python train.py --model="audio frame classifier" --dataset="tunes sung on syllables by a formant synthesiser" --train_examples=39062 --gain_aug_db=6 --time_shift_ms=50 --n_mels=40 --hop_length=160 --input="log_mel" --spec_augment=true --win_length=400 --num_classes=63 --output_stride=2 --arch="quartznet" --norm="batchnorm" --activation="relu" --drop_path=0.05 --depths=[2, 2, 2, 2] --kernel_size=9 --stem="single" --widths=[192, 288, 432, 640] --init="kaiming_normal" --residual_init="none" --optimizer="adam_atan2" --lr=0.0016 --beta1=0.9 --beta2=0.99 --grad_clip=5.0 --steps=4100 --batch_size=512 --epochs=53.7 --lr_schedule="linear" --final_lr_fraction=0 --warmup_steps=80 --weight_decay=0.3
Rows from block 3, named by matrix and row number. Rows with one number belong to one channel. Each number is 128 + 24 x the weight over its row's rms, rounded and kept within 0 to 255. All counts start at 0. Numbers have three digits each.
# convs1: first pointwise conv (model.blocks.3.convs.1.weight, 288x288x1), inputs 174-231
# convs3: second pointwise conv (model.blocks.3.convs.3.weight, 288x288x1, transposed), outputs 174-231
convs1.265:144121149105138098124153131152138121156092100136151150131095117130140139118139112115152137217115093141105083145107109167166137129101141149138137134139130152151132144127119079
convs3.265:077149150120131151124176161144159085132122128108123112143129132133108094128107099122142112132093109069109125136167127107101128148077125085149137151080113144127130108161150158
convs1.266:145182161112139146115061114113179121077111123101101145123109110117126146095124137103148113142070094137120129170148129169142141128178158117114139134100146127095106156166131136
convs3.266:135113161109157161113105104143068142174129112133117092072143118113110144146109067129119104142118115111079155130127086182123139138144116148146154145179121136087144142131113126
convs1.267:140134140119105126159149083159089067116142080136163146151116086133117157123145129119134096159131107092110127124115167116123106172155125129146156137115146148129106143150097060
convs3.267:085109096102102135136176154143174138161141157115156099127137135120171139144149106105156173140120137136101101145101070095134150129114114101119145150122154142156163109134113103
convs1.268:093103104152137100131145150093130116135105106100154125125198134090155109130107134134126163162161118159129150136115143116150117136126126046182122140143119101119201097124149171
convs3.268:091101109134153142117117104150127116140168110156199115122160140172091115138109088093110088154139134150148128133116146124140078113136191130163117106136156123091155091113114093
convs1.269:139156123117130125110114127127089126151161110120101148158104095136125182115112132174139114120139097160129113158124158099156095150150153146109120153126134189178125146162110132
convs3.269:138085168125142138110127153140142145120147131131128152127125145136132183155145116094133141114151133140164105129146122132139158129134103102143154112108112118147113136149125128
convs1.270:146155151113123131137142164105156160138132097114138148126125140167086075157154127081102138143144197142124096110112126126100153090112135104147141110122130159121129144095153159
convs3.270:116126134118143100130177183121157153119149185124145120148136103128128087135158103108150153083111086120087127063107119102119151120110144132140132091149093093139091131126168117
convs1.271:129158135073094114128146150136117114117123167162132139130132147145135144203136136106135168139138118142138140156133152144106148156141114131176114130132101102132085174140136140
convs3.271:099080095135145110148147120130129136110133103123108140105112145135105115132128185130114116120144117115142152112156148131110080140161135128137091105118182153156107109128149194
convs1.272:139172155148071151102166099125103135145136091105161135130134145133153114130105112133126159169064110118148138075126117126114120155105109137085143112153139127139131088162157104
convs3.272:150106103112118133134144159128051124153163136122148103143105136123112128135153097092140102161129139117144112093100158094094107152091144127133128135135129122097114152090165170
convs1.273:136140115129150101157114144184121108127139124068112141082111128081168105196183123149090115154120152139139135153113083158143162147141136120116141133087129144137122169203108129
convs3.273:160104124143098116128132101123139166108122083110104125100142152122138188146124150142146082108133158156114134179118124105094179139095115136138118165155153135115119134154128093
convs1.274:115136139124149100119116107118129159181135145109094174108148141114119086129133100125153104135101129123126158145147128114151136106145143128129075091157149115111139117107120147
convs3.274:127149121159128088137107131119063125101083067158160101113144157129151136139144142102147071128179102123091131087155119142110129134109116148117140135177130144125143114145128139
convs1.275:069136136161156123152107136142090103155116135146120141097132118113144144127123089105150143140138118149170140128120126111137100120133166102123141102094119118120140116132113146
convs3.275:149152112126126135136103142153146104135143123107092102146115134073113115165134147142128117161167143139127145146119132141123124126135062143123192172131114148137100133136104132
convs1.276:171146108136133131110123099160157106133112134168099140169155123145147150134123153108122135125120122117133093132146143167111153197124121129092105182142135120121129133121154144
convs3.276:092164127165103091141146161092152126078155140103125102118135070094121109104095149101128118116099105104158134133122095114144139124148119129149124144105153107108145110087149137
convs1.277:086119114104141173141116132110099117126124153119128104091091060114126127151147132150161143094117136147050110153108104114108123122161102104108091093126146092158120138144123175
convs3.277:111103098156157091146145129133125122099108124086116111117153082132082130084126145135137143129152142175155098131114145125105117087137130116129131056096085161119094130102123155
convs1.278:147127131133107129147156130141128138142144098090101114110098140138151108135179141072136153131154151130109151153148145133146135140101122158092149146170109096145136129117107142
convs3.278:101135110124122148138131118123095122127133127105153131156102085148157095139113099093108103165104105055173129148112131161167106186093158129105105149141098143181175140104147123
convs1.279:054109126154133155133130080130115128131148127168097134124146131132154128127139135123134132158067117123122138095131100152136126130111148162130151170108106139114193129122164078
convs3.279:113156127113114130108143154118136174125076139130119175125143148142133117104166124112136130133090119114177160152111157100155124100123116116090149128130136090102112160142108154
convs1.280:134113086127121104119124135121132123099088167140173152127212141107158140100121159093132164119146105155113157114137103175125098148135095137130123111126149121137164079067161163
convs3.280:133126164137168094103115115144129153179173120123163143149110137163119132092105090111106109138118146111116141113132138130176138157125161104166155115148140119130121095156147104
convs1.281:144144134129155171118152109126145092149126114093119122107152129142160132127152144117145169166127175111109150096104114128066130123110125117131115113142173119114175078150154142
convs3.281:125114095127133141119150126104151102182147126083116110130157120121139147145140123100137128146105133096099113108120115123095127134161139119133099144118131122095089127117147118
convs1.282:137148149096139112136081135126128125110124124161123127131132110144127097139147133107131095103107117126149097152144121131091151112133112135173133123107116111105121171064114064
convs3.282:146138141141122124125092113126095150142167134115144132135114129100139118103129152159100143128167140121098143105188117153110163118112127120110139150135127096106155102166091095
convs1.283:086124128125084062151108120143118110132108157196107131152148186149132123140132136105144146102141085136090123126132146131095122120096142145127123147173116104089135163147129100
convs3.283:115135109113122123091118110135147132126117158158137137103106134149121180068140084108151114152167168118094150089143136128127132109143104091101117136129145078135109105117187122
convs1.284:136143117199119117076077144156126105100104110112094125143081186117156146128139134113108138118126134114127120171086107135131172142146156137120124137138169144136118127156137120
convs3.284:121112161169102116144125153094111112112125096119142142139102122134147141146104105116108069121134092085085137096108151122113126153117166111139118064151112119134158098135155105
convs1.285:091116135145160158106163102163146153155154105163133123144112115180131165100113167106121133117108124118140125130111147125095131174140138156100145147136135140114152136155147136
convs3.285:139127135151109089144153142142106156130135116108125101128121111137088136123114094109122058145129085120147166082122146124131129132106123119097142106144104153121117095160139131